config = dict(
    model='image diffusion model',
    dataset='made-up ball-and-stick molecule models',
    train_examples=195000,
    image_size=48,
    horizontal_flip=False,
    conditioning='none',
    arch='unet',
    objective='epsilon',
    cond_dim=256,
    norm='groupnorm',
    activation='mish',
    weight_standardization=False,
    pixel_unshuffle=2,
    widths=[96, 192, 288],
    blocks_per_level=3,
    scale_shift_norm=True,
    attention=True,
    upsampling='pixel_shuffle',
    init='orthogonal',
    residual_init='none',
    optimizer='soap',
    beta2=0.99,
    lr=0.0014,
    beta1=0.95,
    shampoo_beta=0.99,
    eps=1e-08,
    precondition_frequency=16,
    max_precond_dim=512,
    merge_dims=True,
    one_sided=False,
    adamw_lr_other_params=0.0017,
    steps=8300,
    batch_size=128,
    epochs=5.4,
    lr_schedule='linear',
    final_lr_fraction=0,
    warmup_steps=410,
    weight_decay=0.4,
    adamw_weight_decay_other_params=0,
)
Rows from block 11, named by matrix and row number. Each number is 50 + 10 x the weight over its row's rms, rounded and kept within 0 to 99. All counts start at 0. After the name is the row's rms in percent of the matrix's.
# emb: conditioning projection (model.decb.0.1.emb.weight, 384x256), inputs 0-127
emb.311 090:49 37 61 30 46 60 48 31 44 39 45 50 52 54 39 33 54 49 47 58 53 55 54 45 56 55 71 45 55 53 54 49 47 50 40 46 38 48 65 48 61 52 49 53 56 59 52 46 49 59 42 49 37 50 55 43 42 47 53 40 46 41 45 61 51 50 60 24 54 55 63 36 31 48 55 89 45 68 43 49 60 52 58 35 53 50 46 51 77 64 45 57 62 57 40 65 46 57 47 37 47 58 66 41 79 59 36 58 46 56 48 44 68 59 10 46 57 43 45 66 54 54 51 39 61 55 66 43
emb.312 068:52 55 49 44 37 39 54 52 58 50 62 57 46 44 59 33 60 59 34 53 48 50 57 46 45 61 36 54 52 46 40 60 58 48 44 42 41 56 33 46 29 57 61 26 72 51 50 46 30 53 56 64 41 49 41 71 51 55 50 65 46 56 46 47 38 22 62 63 29 51 45 39 44 49 53 49 65 33 31 57 34 33 57 48 51 55 52 46 46 62 42 73 52 35 64 35 50 51 36 52 64 62 51 37 42 73 40 45 57 49 56 48 56 61 28 52 49 49 56 34 44 46 37 40 59 59 70 47
emb.313 083:61 48 41 56 58 55 53 54 50 63 44 52 55 27 47 51 47 49 57 47 33 52 45 57 58 44 55 52 49 49 46 38 24 37 48 47 58 70 54 52 42 27 59 55 35 52 51 61 54 65 49 64 49 38 40 41 51 42 53 63 52 42 34 50 47 57 52 53 40 51 41 28 45 55 55 29 50 38 24 58 53 60 54 52 68 49 49 45 32 58 51 42 56 38 47 53 53 48 40 45 35 41 30 55 50 50 56 49 56 43 49 45 39 67 48 55 51 44 48 55 50 55 40 48 32 48 38 52
emb.314 100:50 41 50 45 54 60 83 34 55 36 47 51 35 75 51 45 44 66 26 57 45 53 49 39 61 45 51 58 47 57 44 50 51 38 44 45 49 45 32 70 49 70 50 51 61 39 45 54 45 64 39 52 38 58 25 51 54 61 58 56 49 57 52 54 50 43 28 29 26 39 57 39 59 47 50 38 66 58 55 56 49 66 49 52 43 54 52 57 45 52 41 60 35 43 43 59 60 38 61 52 68 40 36 56 59 54 46 47 49 21 45 42 53 56 64 45 31 45 53 47 50 45 60 55 47 45 61 42
emb.315 087:49 35 53 52 50 54 70 47 48 32 43 43 65 50 52 48 53 59 66 51 55 54 55 40 72 36 36 42 55 61 55 51 54 37 59 54 58 36 32 48 49 48 43 47 46 61 43 59 55 65 47 52 61 63 38 55 52 47 47 34 48 37 56 50 52 61 58 46 37 68 50 46 40 40 52 31 44 44 53 60 43 27 55 57 70 45 39 52 30 58 57 56 63 41 58 67 44 50 51 43 38 46 39 50 62 36 52 44 54 48 40 49 65 52 37 62 54 46 49 53 48 55 69 50 41 57 61 51
emb.316 079:36 32 61 75 55 45 44 55 52 42 55 38 66 61 42 58 32 50 59 65 30 54 54 45 30 43 73 50 51 28 49 52 56 63 43 50 51 56 50 47 46 44 47 42 36 27 45 40 39 45 59 41 59 35 31 48 58 46 57 41 53 54 44 44 58 38 57 62 49 71 57 45 35 49 46 58 50 54 63 41 52 53 68 51 45 50 46 50 29 51 46 37 40 49 60 61 50 49 44 63 40 56 39 55 62 49 53 47 65 55 46 59 26 42 28 55 36 51 52 46 41 37 53 37 52 61 55 59
emb.317 127:53 49 41 57 58 48 56 63 36 41 39 36 55 50 57 30 56 41 53 49 62 54 48 52 50 55 57 52 46 48 59 73 56 49 46 43 56 75 71 49 35 42 46 45 40 62 55 47 40 81 38 35 43 61 71 54 50 61 49 50 49 46 46 46 55 53 69 44 39 45 63 57 61 37 50 45 50 37 54 67 52 66 30 33 55 55 55 57 50 58 55 48 50 55 57 67 42 46 60 43 64 49 57 24 47 43 52 54 35 60 48 48 62 62 48 44 52 74 53 46 54 40 40 43 36 62 56 61
emb.318 135:46 45 66 49 58 40 49 51 60 65 41 54 40 45 60 53 62 42 39 61 44 35 56 33 33 34 62 57 50 26 50 54 51 41 52 44 50 57 53 56 35 48 49 32 43 56 41 39 50 48 56 61 68 40 31 68 55 37 70 54 56 54 37 59 55 40 66 44 61 44 48 52 48 46 62 49 43 56 56 29 66 53 61 65 47 53 51 50 50 61 49 55 47 42 53 53 57 53 46 41 38 32 59 48 41 58 66 53 64 71 41 45 47 50 63 44 49 59 48 29 47 68 48 43 47 63 59 45
emb.319 088:55 40 52 48 46 50 80 57 49 61 44 33 42 66 59 47 54 52 39 55 43 43 47 33 48 57 38 54 46 54 51 55 54 44 55 30 51 60 52 42 63 61 52 60 40 42 24 53 71 37 49 52 44 56 44 42 55 49 58 34 49 56 34 61 54 48 67 62 41 45 55 63 45 49 73 54 43 52 41 53 47 57 72 74 45 50 49 59 61 41 46 37 55 44 53 45 36 46 51 39 44 38 47 31 47 46 54 45 40 56 48 28 49 56 66 47 76 40 69 56 44 37 44 47 31 61 57 49
emb.320 082:55 48 55 61 53 45 67 56 42 47 36 58 44 53 55 54 61 68 65 55 48 47 49 51 59 63 28 46 55 45 42 65 47 34 43 57 54 65 58 53 58 21 50 52 48 43 52 58 36 44 53 56 56 61 46 25 61 47 39 47 61 63 41 44 50 41 63 47 42 62 60 72 45 39 59 51 58 58 60 35 53 46 47 41 43 57 57 48 57 56 52 56 61 66 55 46 38 46 34 44 42 52 38 41 43 43 25 51 43 57 48 42 56 39 45 54 47 64 66 55 37 43 35 40 47 51 48 49
emb.321 105:46 52 53 55 47 36 27 45 38 45 36 42 57 68 64 47 58 67 71 57 57 66 49 53 65 45 38 46 59 58 50 25 51 62 53 43 54 61 69 61 57 51 48 62 42 50 52 49 49 61 47 61 45 46 52 31 48 53 38 45 49 46 45 51 49 60 58 40 46 47 51 48 49 58 64 67 48 48 61 60 45 66 50 59 55 49 54 46 65 57 45 63 62 47 46 64 56 47 43 41 59 43 52 40 61 48 54 39 55 57 56 44 56 58 35 56 61 37 48 51 49 47 39 54 35 42 61 46
emb.322 085:34 42 44 55 52 33 38 50 65 65 53 36 39 20 46 57 51 66 56 45 41 62 50 47 58 44 43 59 46 66 51 45 70 42 47 24 37 56 70 46 37 63 38 48 43 44 54 46 61 56 60 49 55 63 61 47 51 50 46 35 52 61 40 54 40 59 50 43 33 58 33 47 45 60 59 54 43 44 33 42 48 56 59 48 36 45 56 53 45 38 52 48 39 60 49 37 52 52 57 47 46 60 51 51 31 54 43 23 39 26 39 46 42 53 48 59 54 66 38 45 55 39 57 60 52 53 49 61
emb.323 112:22 53 59 49 50 50 57 55 63 50 48 63 50 56 47 37 64 36 61 32 55 47 46 41 35 55 48 45 58 31 54 40 42 38 55 33 51 50 41 52 63 75 64 56 56 46 57 48 51 66 45 43 55 38 47 53 39 51 48 27 66 47 49 59 37 52 63 65 52 59 46 33 30 50 52 57 48 58 40 61 54 29 51 54 54 56 42 55 49 48 52 52 49 47 49 57 59 56 52 44 50 53 48 45 49 41 69 53 59 36 61 54 35 45 52 49 48 54 57 46 44 55 58 63 59 57 54 58
emb.324 119:58 57 57 43 46 44 50 46 52 46 41 48 55 45 63 49 40 61 34 48 48 62 45 50 66 55 41 61 52 48 56 49 42 47 67 60 43 42 50 51 52 42 56 54 31 54 37 55 48 51 44 54 43 33 65 55 54 51 52 48 54 43 44 42 40 34 66 50 39 36 39 67 41 43 47 37 66 53 30 52 45 60 74 42 66 44 50 62 40 53 46 44 49 47 42 45 47 50 50 44 53 54 50 55 50 45 39 70 58 65 53 66 46 56 74 56 51 49 54 69 62 42 48 61 39 51 45 40
emb.325 092:48 52 56 52 29 69 56 54 55 57 60 40 52 57 54 39 31 55 56 39 40 40 53 41 60 49 59 58 49 58 51 44 44 39 48 43 57 29 48 59 53 68 35 31 43 55 44 71 57 57 45 51 53 59 61 49 60 51 51 71 51 51 63 47 54 32 44 61 49 59 69 46 58 62 41 65 46 57 44 34 46 54 56 41 68 34 51 42 45 54 49 35 29 34 42 40 45 39 48 38 64 56 42 39 56 50 43 70 55 41 57 54 55 50 65 54 48 64 53 50 59 45 50 65 53 46 48 40
emb.326 089:34 54 48 49 43 43 46 46 56 60 53 60 58 55 50 51 51 47 75 47 59 48 43 51 53 63 57 44 39 46 58 52 50 49 61 35 51 43 38 48 48 61 58 53 50 25 54 46 63 60 54 49 58 36 40 44 59 40 36 58 56 42 42 54 48 66 59 58 46 62 61 49 43 57 62 61 43 57 40 54 62 35 53 42 47 54 47 47 24 41 54 53 53 52 53 30 39 40 43 12 55 40 55 66 57 61 55 54 33 56 30 53 42 41 55 48 38 58 44 60 71 63 43 48 51 59 42 64
emb.327 082:59 63 47 41 45 63 51 52 53 56 50 44 54 53 41 60 46 41 44 50 48 68 51 46 43 55 43 63 61 60 49 56 44 57 46 37 57 55 33 56 45 33 63 37 60 36 55 40 53 49 42 41 53 37 26 35 43 48 51 74 52 41 54 67 44 45 82 48 41 59 46 43 65 51 54 66 48 45 44 51 44 51 54 58 44 48 63 46 41 50 59 55 46 53 57 58 53 63 40 27 40 49 32 36 36 57 62 49 54 59 53 57 58 49 72 44 54 42 57 51 57 69 48 41 51 58 40 54
emb.328 103:77 55 59 53 61 50 58 47 43 44 28 42 47 40 55 46 45 60 61 58 54 38 33 53 48 48 45 47 56 68 31 51 55 51 52 60 37 64 38 43 41 49 57 59 49 55 35 56 45 31 53 39 41 41 66 62 38 45 37 37 59 51 49 50 47 52 49 58 56 38 48 43 36 56 56 35 49 56 49 55 40 31 57 38 51 59 48 53 54 55 43 48 44 43 52 45 68 48 61 48 69 45 59 51 74 46 53 43 47 44 53 25 61 54 44 42 62 51 49 45 52 67 45 63 52 62 61 56
emb.329 083:60 48 56 45 50 42 53 52 58 35 56 58 28 53 53 49 47 36 57 58 73 51 50 45 71 45 46 49 53 36 45 59 54 54 48 36 42 38 48 46 60 64 57 46 58 68 46 48 59 57 50 52 51 39 55 47 43 57 35 47 32 53 48 52 42 63 48 50 62 52 51 63 34 62 41 57 54 52 47 38 42 57 35 47 40 38 44 42 54 46 54 47 54 50 35 60 61 40 38 52 51 53 63 40 51 60 61 59 35 45 52 39 76 57 42 50 38 49 52 47 55 49 49 50 48 45 52 63
emb.330 083:33 40 51 38 60 68 31 59 59 55 45 41 62 61 49 53 33 50 47 43 56 53 40 42 41 51 27 68 38 36 56 42 57 47 51 34 46 42 47 49 54 48 44 39 55 31 62 42 41 63 57 65 52 64 50 32 45 49 43 48 37 47 57 57 43 41 51 61 42 58 58 40 41 49 60 68 34 37 62 53 60 69 64 42 52 43 64 47 57 39 56 46 53 51 57 72 44 45 58 40 67 43 50 42 61 58 43 51 41 42 69 43 65 42 32 52 54 65 54 52 42 50 58 36 45 52 43 47
emb.331 102:55 54 54 61 56 57 69 56 55 54 41 41 52 70 47 45 56 55 72 37 52 46 53 58 32 40 60 43 44 50 52 27 53 51 55 42 46 53 48 40 51 43 65 45 66 61 62 50 47 65 31 49 39 54 74 47 36 66 47 47 46 43 65 52 45 55 42 38 62 57 44 37 61 30 51 36 43 61 33 52 49 39 60 52 44 45 50 39 26 46 58 64 60 54 55 61 45 48 52 50 67 48 49 57 59 59 49 60 44 47 42 62 50 43 33 48 51 46 64 37 54 59 50 38 51 52 50 52
emb.332 118:45 52 40 72 43 44 56 58 61 47 50 47 47 35 48 45 47 55 14 56 71 46 56 42 71 49 61 44 59 56 44 38 52 60 46 40 53 38 45 47 33 66 54 48 53 52 53 45 62 42 54 67 53 58 40 54 66 56 69 59 41 34 48 53 53 44 46 62 47 50 46 50 50 72 60 47 66 47 49 39 46 44 43 40 42 56 53 48 60 42 47 38 25 61 49 46 64 39 46 50 57 53 48 63 43 60 60 72 38 58 56 48 54 54 64 58 59 56 57 44 42 60 53 60 56 40 62 58
emb.333 098:59 58 55 39 57 47 69 45 64 51 35 49 48 39 59 58 41 50 55 52 70 49 40 40 38 39 43 33 45 55 56 61 46 59 50 55 45 52 65 47 50 66 35 36 40 43 65 48 46 49 54 44 54 60 44 71 38 36 54 33 38 52 46 44 58 57 57 52 60 57 45 50 69 45 65 48 57 44 65 43 43 36 55 48 52 47 53 44 56 35 47 49 54 55 41 68 67 35 51 31 54 59 43 67 47 48 54 80 53 31 59 55 59 55 60 58 72 62 48 41 54 33 59 65 33 48 56 54
emb.334 089:36 44 60 32 52 67 41 40 60 46 60 37 39 42 44 65 50 52 54 43 44 37 50 55 53 44 54 51 47 49 60 62 47 74 56 67 48 38 35 54 45 50 42 55 46 49 15 51 46 49 63 53 58 48 49 56 43 38 38 66 33 52 41 66 69 51 61 45 36 47 52 64 48 52 49 39 46 61 68 58 38 50 53 41 27 38 62 44 61 65 55 76 48 51 54 50 49 48 41 56 52 56 59 50 50 57 31 31 56 42 53 47 50 35 62 55 45 51 62 64 39 60 58 54 31 46 69 52
emb.335 113:52 49 50 69 46 23 51 44 50 55 72 51 41 54 56 40 25 43 59 44 51 65 56 45 37 55 49 50 44 57 40 70 52 41 52 51 40 51 49 41 82 51 49 52 53 43 67 63 54 39 48 70 43 54 65 53 49 41 39 58 51 52 57 61 59 54 39 55 51 62 51 57 50 56 61 45 46 66 34 44 46 40 39 39 69 41 58 52 67 47 42 47 64 49 51 47 40 40 43 47 38 53 55 49 61 49 45 66 56 56 54 32 52 56 36 52 59 51 60 41 53 53 44 42 44 58 52 49
emb.336 087:20 58 47 37 58 51 53 71 36 45 51 48 59 53 44 54 25 48 67 42 39 52 48 53 49 47 48 44 42 51 50 35 42 45 52 57 49 55 51 57 35 49 44 53 30 61 38 56 50 49 36 52 57 60 44 27 48 43 52 46 48 64 43 62 56 41 67 30 43 59 49 48 34 56 52 36 44 53 64 47 50 64 48 50 42 54 45 55 56 52 58 32 49 38 29 46 42 44 58 62 49 43 43 42 46 52 35 43 57 63 52 32 46 55 72 40 46 48 52 45 44 54 71 61 31 49 35 40
emb.337 089:36 55 40 40 45 59 44 47 54 55 51 50 57 51 49 60 57 62 46 42 38 56 45 48 31 55 51 36 51 61 56 63 50 45 44 51 47 50 56 32 64 41 47 33 51 54 54 48 48 50 40 46 47 35 59 30 54 60 63 45 57 51 37 73 50 50 39 54 54 70 51 43 47 44 50 38 42 53 47 44 54 81 47 61 48 47 51 46 44 52 56 70 52 49 51 42 59 48 44 39 37 54 34 54 60 55 49 48 51 49 61 61 46 55 59 50 40 46 44 67 46 44 54 57 22 47 42 58
emb.338 118:19 69 50 66 34 48 41 41 67 55 52 46 64 50 49 55 58 46 54 52 39 63 49 55 66 45 36 36 50 51 50 44 46 49 54 58 45 45 54 43 58 41 45 71 55 67 61 60 43 26 47 47 46 59 71 61 40 57 59 35 53 49 59 58 44 51 61 48 45 40 44 69 39 61 40 42 48 41 61 43 62 44 40 48 55 44 48 54 40 59 36 49 69 48 39 56 41 42 49 63 48 46 86 56 37 62 48 58 34 40 55 37 36 46 50 45 31 38 43 48 51 54 50 56 37 68 46 46
emb.339 090:47 43 65 44 50 46 42 58 46 43 47 46 50 61 42 33 47 49 56 42 35 61 40 46 49 51 61 59 43 38 41 35 44 45 51 57 39 46 36 40 28 48 42 47 58 58 37 32 46 53 47 50 59 43 32 56 36 43 52 24 54 52 49 64 47 53 44 37 38 62 60 37 56 46 65 65 41 61 58 57 39 41 59 44 58 58 36 51 65 37 43 56 39 34 58 39 62 47 53 56 47 55 54 60 48 54 36 42 64 45 57 43 29 45 48 51 57 51 49 52 53 47 64 44 63 37 62 63
emb.340 084:32 43 53 60 46 33 47 57 57 53 68 52 51 82 50 57 49 51 42 41 44 66 56 57 50 52 62 37 55 56 44 33 46 60 47 38 58 51 66 46 45 36 49 38 56 39 59 68 39 48 54 46 46 49 48 52 52 47 47 19 64 54 48 71 57 28 68 54 51 51 55 60 38 45 58 69 36 52 36 52 61 69 45 56 47 46 51 47 69 55 53 53 40 49 60 45 45 45 60 34 40 39 71 43 50 74 41 46 45 52 59 59 35 54 32 42 43 48 47 70 56 44 75 46 72 56 53 45
emb.341 085:44 39 55 39 40 61 71 54 39 31 34 48 66 51 53 60 36 49 28 58 43 61 47 47 42 36 40 57 47 52 72 37 48 44 44 54 47 47 44 53 68 46 47 64 50 34 44 52 49 51 47 50 52 48 68 81 51 65 51 54 56 62 68 38 48 48 64 49 50 49 58 60 51 46 56 43 63 46 52 56 55 54 49 53 51 50 41 47 51 56 58 42 62 44 58 47 48 55 65 42 54 50 65 44 48 48 63 47 45 52 50 42 49 55 43 56 47 40 60 39 53 16 65 53 46 65 40 50
emb.342 085:49 64 55 58 53 55 57 54 75 52 44 50 61 52 52 50 57 50 42 55 44 10 37 58 40 57 56 56 56 37 40 58 49 40 56 42 36 54 65 52 43 56 47 51 43 35 49 35 71 40 52 38 45 53 56 58 47 49 35 48 51 52 38 40 56 62 58 58 54 56 49 40 48 48 44 30 34 38 54 46 56 29 34 68 42 52 45 40 28 45 53 39 41 65 41 51 52 44 52 66 44 41 53 44 58 61 43 56 55 54 40 66 35 57 62 46 51 53 53 48 59 27 53 52 40 50 45 50
emb.343 099:47 44 52 52 47 52 66 42 61 53 50 37 58 53 52 33 64 44 78 39 50 64 58 47 59 61 38 52 58 60 46 44 46 42 49 50 49 34 54 32 53 44 37 60 59 66 60 43 66 42 24 33 42 55 56 64 36 48 56 58 38 57 56 64 50 54 40 50 39 56 62 50 44 60 60 58 58 47 59 69 47 21 53 48 51 51 59 44 37 53 50 53 61 39 58 35 57 72 45 43 60 55 44 48 39 52 55 45 50 72 62 43 37 52 46 36 63 51 56 41 54 64 37 74 50 55 62 44
emb.344 083:34 39 40 35 39 51 48 61 58 53 52 51 51 58 58 28 67 41 73 49 54 54 45 51 51 55 58 52 57 45 41 71 46 57 63 54 45 44 56 53 37 48 53 58 56 37 36 54 47 49 46 44 48 51 58 41 49 46 42 51 60 61 56 51 48 45 53 52 56 53 45 44 37 34 33 20 63 41 44 43 42 71 49 49 46 70 50 46 30 63 48 27 36 43 50 36 61 51 46 52 44 44 52 50 59 68 57 48 49 67 49 49 46 63 42 51 50 50 52 55 36 52 52 51 44 50 66 59
emb.345 105:45 69 43 55 57 45 48 47 58 53 44 48 54 39 39 44 44 59 65 50 57 61 46 50 68 53 57 63 51 41 51 35 36 60 61 34 51 50 50 52 61 45 40 54 31 49 79 50 54 49 49 46 42 68 51 38 30 38 53 59 63 48 53 46 43 46 38 55 46 60 50 56 47 46 43 48 68 48 41 56 43 50 58 50 57 58 46 51 66 48 45 71 48 53 51 39 47 43 41 38 56 62 60 50 46 43 63 53 55 82 56 39 38 66 40 41 76 47 49 59 43 50 47 54 60 49 50 36
emb.346 100:42 39 59 48 34 60 48 54 62 55 55 63 36 54 53 37 57 64 69 35 66 62 45 51 38 61 64 35 44 62 48 45 57 67 47 45 49 42 49 45 65 66 66 57 39 64 54 63 31 42 52 59 52 50 40 62 57 56 50 45 39 50 65 40 59 67 44 45 48 53 56 51 58 49 42 43 52 45 62 49 58 43 52 55 66 48 54 53 36 50 47 58 61 51 43 63 58 49 50 55 60 52 60 43 53 42 67 60 36 33 43 70 66 41 65 36 57 48 57 60 46 54 64 42 28 45 62 57
emb.347 092:44 42 56 50 44 38 28 45 47 48 40 50 28 37 57 44 63 48 70 58 41 57 56 67 47 51 48 48 47 60 48 47 50 52 48 51 62 61 65 40 25 50 45 46 51 48 46 40 44 50 54 60 60 54 64 73 34 44 35 46 64 46 32 55 46 45 42 57 43 49 50 61 44 50 39 59 56 56 44 53 39 60 54 61 59 50 49 52 52 56 41 47 60 35 54 43 75 42 60 63 55 48 45 47 55 47 43 55 40 45 50 41 40 42 50 52 30 48 41 55 36 37 50 56 38 60 52 53
emb.348 106:44 56 49 54 47 45 25 28 58 50 38 55 65 45 47 44 53 64 53 49 40 51 12 65 36 44 65 50 62 46 51 34 48 46 62 51 46 54 42 51 65 65 52 41 66 59 82 48 66 59 62 51 59 37 31 58 46 56 38 40 60 35 39 45 33 53 45 58 51 45 37 56 48 46 56 34 52 53 47 56 56 54 52 54 49 58 48 50 38 55 60 53 33 60 53 45 30 40 31 40 51 61 72 45 51 37 50 39 46 57 44 34 51 51 61 59 54 46 48 42 44 23 55 43 41 50 57 52
emb.349 086:48 48 60 49 53 38 32 46 40 45 43 50 38 60 55 48 60 44 30 51 56 61 54 55 43 54 45 36 42 23 44 36 43 50 59 47 47 50 54 54 33 46 38 62 34 62 56 48 34 63 62 62 58 55 36 65 37 30 66 57 48 35 44 67 57 34 54 56 48 52 47 40 49 58 62 61 50 61 64 37 57 30 41 43 45 48 58 43 62 56 38 32 43 46 49 58 49 41 54 52 58 65 51 47 62 45 36 39 42 30 47 55 55 51 48 57 38 40 33 46 55 41 67 41 64 38 39 48
emb.350 112:62 48 52 55 39 45 71 39 45 49 49 45 44 50 33 48 40 54 64 46 54 36 54 46 51 46 42 42 47 57 56 53 41 37 54 47 58 53 50 63 44 57 55 50 40 38 87 42 44 62 56 47 49 51 53 34 66 42 42 42 47 52 53 53 53 62 71 57 50 52 65 44 49 58 69 54 46 51 27 37 58 57 39 47 59 45 43 45 55 51 64 53 50 41 46 52 50 63 54 47 51 60 61 52 60 48 40 56 45 64 52 59 47 48 62 42 39 50 45 58 38 35 48 71 53 47 44 45
emb.351 086:37 35 54 56 41 42 55 56 59 73 57 37 53 34 61 57 52 49 28 41 54 66 42 55 55 51 63 36 56 65 45 59 48 44 43 53 47 68 47 55 50 40 41 39 38 45 65 56 27 54 54 55 51 42 54 47 65 50 66 47 29 52 66 66 55 40 25 63 53 51 48 31 48 42 32 47 37 58 38 35 46 47 57 45 39 41 51 56 51 47 46 52 47 42 45 43 52 44 32 61 44 53 48 41 36 59 49 42 38 53 60 52 45 35 45 57 52 36 45 47 62 45 58 58 27 50 49 63
emb.352 130:57 55 54 33 46 61 39 47 54 53 21 50 47 29 45 61 70 52 65 50 74 41 44 60 70 55 51 42 56 54 42 62 56 44 42 55 43 41 48 49 63 64 54 50 51 65 53 44 49 37 50 44 46 61 56 44 29 49 53 45 40 53 49 46 50 57 32 46 49 46 45 30 82 48 45 53 57 54 60 55 44 56 43 53 52 50 57 49 21 56 50 48 58 57 44 50 61 40 50 60 60 50 44 64 46 55 45 63 40 49 46 66 55 39 93 39 58 47 55 48 34 53 48 44 42 46 60 53
emb.353 074:49 47 53 47 62 46 56 33 50 58 66 51 56 50 47 64 40 42 56 52 36 55 45 60 38 51 66 35 41 51 33 46 40 42 48 45 46 49 51 36 57 51 47 40 50 53 57 37 45 49 40 55 41 44 54 45 58 43 53 69 51 57 49 42 38 45 38 44 60 48 48 47 43 37 55 53 42 50 58 63 51 22 54 62 59 53 50 46 41 51 48 50 48 60 49 49 52 46 59 40 54 33 29 45 47 54 34 41 73 42 40 53 47 57 62 44 58 53 50 60 53 53 56 36 36 47 59 43
emb.354 097:25 52 40 52 62 49 59 45 42 57 42 59 52 53 62 60 37 54 38 44 51 49 52 50 58 50 71 54 35 55 48 56 52 29 51 50 48 55 53 36 76 37 46 57 55 48 49 51 49 38 45 50 47 63 87 57 55 51 45 63 53 50 55 40 49 37 38 63 49 49 69 47 44 55 54 62 47 43 41 61 50 58 31 73 58 41 46 59 47 56 61 50 51 61 50 50 51 28 50 58 54 44 53 45 63 47 46 46 47 43 60 44 53 45 58 63 50 44 46 52 66 73 49 50 74 51 61 53
emb.355 090:21 44 49 53 47 64 53 51 36 53 30 51 47 43 49 41 59 52 77 47 49 54 40 48 34 59 46 37 43 48 65 58 44 51 54 48 53 58 71 52 41 55 34 65 61 54 54 40 41 48 61 44 37 51 51 58 49 48 43 48 47 47 54 46 43 41 67 53 63 53 63 47 46 64 47 60 50 55 52 52 49 54 51 48 60 53 48 37 57 58 69 34 68 42 35 52 65 51 70 47 63 55 40 64 49 57 29 46 41 51 55 45 39 41 49 32 54 58 44 68 40 40 58 48 51 70 63 58
emb.356 075:59 55 41 43 50 40 57 48 47 31 45 42 42 52 62 55 37 54 64 40 45 49 55 61 43 47 58 46 54 70 49 53 49 29 43 35 66 44 30 46 61 55 55 49 36 44 36 59 47 48 30 44 52 41 77 34 52 55 55 69 44 50 63 71 41 58 37 36 54 42 46 34 39 58 60 44 56 59 44 45 53 58 40 42 37 58 58 34 75 56 47 47 49 46 41 56 54 56 54 29 62 45 42 53 63 42 39 54 47 58 48 67 38 45 46 59 51 27 45 44 52 63 68 51 46 48 36 49
emb.357 078:71 57 50 62 39 63 44 62 38 43 60 52 52 64 51 60 55 48 50 59 63 47 60 49 57 41 52 61 63 47 50 54 63 67 57 52 60 53 49 49 63 70 47 49 38 51 61 60 52 57 54 63 45 53 40 44 56 47 55 27 48 58 31 58 50 27 58 47 37 39 41 60 30 33 44 67 45 48 57 45 54 54 45 57 49 47 55 58 35 76 58 52 36 48 59 53 61 47 49 50 42 53 46 26 52 42 42 57 51 60 53 31 44 52 62 48 40 60 67 52 59 34 64 47 46 53 32 43
emb.358 090:66 40 47 70 66 46 58 62 35 54 76 39 44 40 52 53 49 52 28 37 65 33 45 70 36 34 41 52 44 47 56 55 56 43 49 54 49 40 41 55 45 52 60 62 50 33 43 39 30 51 54 55 44 49 55 48 49 44 51 45 57 43 56 34 61 54 58 49 63 50 55 34 48 50 50 47 61 44 54 39 56 76 59 39 43 37 54 46 34 61 50 63 53 49 36 51 64 47 68 59 52 50 40 71 45 41 43 53 53 62 51 49 60 52 57 51 37 47 49 30 46 67 67 57 54 56 56 56
emb.359 094:66 47 54 44 66 46 65 35 36 22 34 48 39 49 55 43 57 49 53 41 59 57 52 43 52 52 47 52 42 54 55 61 58 73 48 51 57 56 53 53 55 43 57 46 39 56 48 58 59 29 42 37 48 53 53 48 55 53 55 34 47 72 71 59 50 69 66 42 63 43 48 61 56 50 48 46 55 45 64 62 53 71 63 56 48 57 42 51 44 42 36 44 63 58 41 43 65 55 43 37 52 53 67 37 37 43 79 56 50 57 34 52 50 53 52 46 52 48 47 72 47 58 53 54 61 48 46 54
emb.360 146:61 69 54 49 41 53 70 45 48 44 43 58 60 63 54 44 52 52 81 49 59 38 50 41 51 50 32 63 50 51 41 43 47 57 42 35 55 47 52 61 59 57 43 53 53 39 74 49 43 62 45 50 44 53 51 64 43 41 56 49 56 58 54 45 48 59 53 46 48 56 62 48 44 48 44 48 51 52 53 47 46 38 36 39 49 63 52 51 69 48 41 51 46 60 45 54 51 62 64 42 54 53 63 55 41 46 60 57 46 15 40 48 55 44 50 40 65 48 34 40 44 60 53 43 56 50 53 53
emb.361 083:37 44 57 40 49 58 52 51 44 65 68 51 65 61 42 46 56 48 53 50 49 60 53 45 54 51 39 48 55 63 52 38 45 67 50 37 41 37 53 53 43 17 49 39 48 50 51 49 50 61 47 39 52 52 35 38 67 46 52 38 49 50 45 58 59 26 62 59 48 47 58 61 38 47 57 69 42 51 42 55 40 80 49 50 47 50 51 37 67 44 45 48 44 47 58 48 37 47 55 42 30 56 63 55 57 44 32 55 50 51 63 42 45 60 59 52 52 50 48 66 48 49 69 49 56 44 44 55
emb.362 110:56 54 63 34 69 45 54 31 47 66 62 42 39 32 63 51 63 60 46 65 40 48 58 40 58 46 50 44 43 63 62 55 41 34 59 55 44 47 48 47 26 52 51 50 69 67 42 62 48 52 56 45 54 52 63 50 52 56 42 63 54 51 49 40 44 60 80 51 54 42 40 58 58 51 58 57 46 36 54 46 51 41 51 57 60 47 58 56 40 58 54 51 55 45 34 69 46 52 52 50 53 43 71 47 54 51 47 43 47 59 35 70 46 39 38 39 41 64 55 37 61 63 60 49 63 55 57 50
emb.363 091:65 65 54 43 19 55 54 41 59 45 51 60 46 71 54 48 44 50 54 38 32 62 59 46 46 44 65 43 54 49 48 50 58 45 56 40 60 36 39 44 62 31 64 46 66 49 78 43 54 44 65 55 52 48 62 43 58 59 65 42 53 56 53 38 44 54 44 64 38 48 44 50 46 57 42 49 50 62 50 26 53 40 57 59 59 44 50 52 24 46 58 45 52 54 80 46 65 56 43 48 65 57 42 45 60 63 66 46 62 49 48 48 58 43 66 56 44 49 49 50 44 61 56 47 74 41 44 58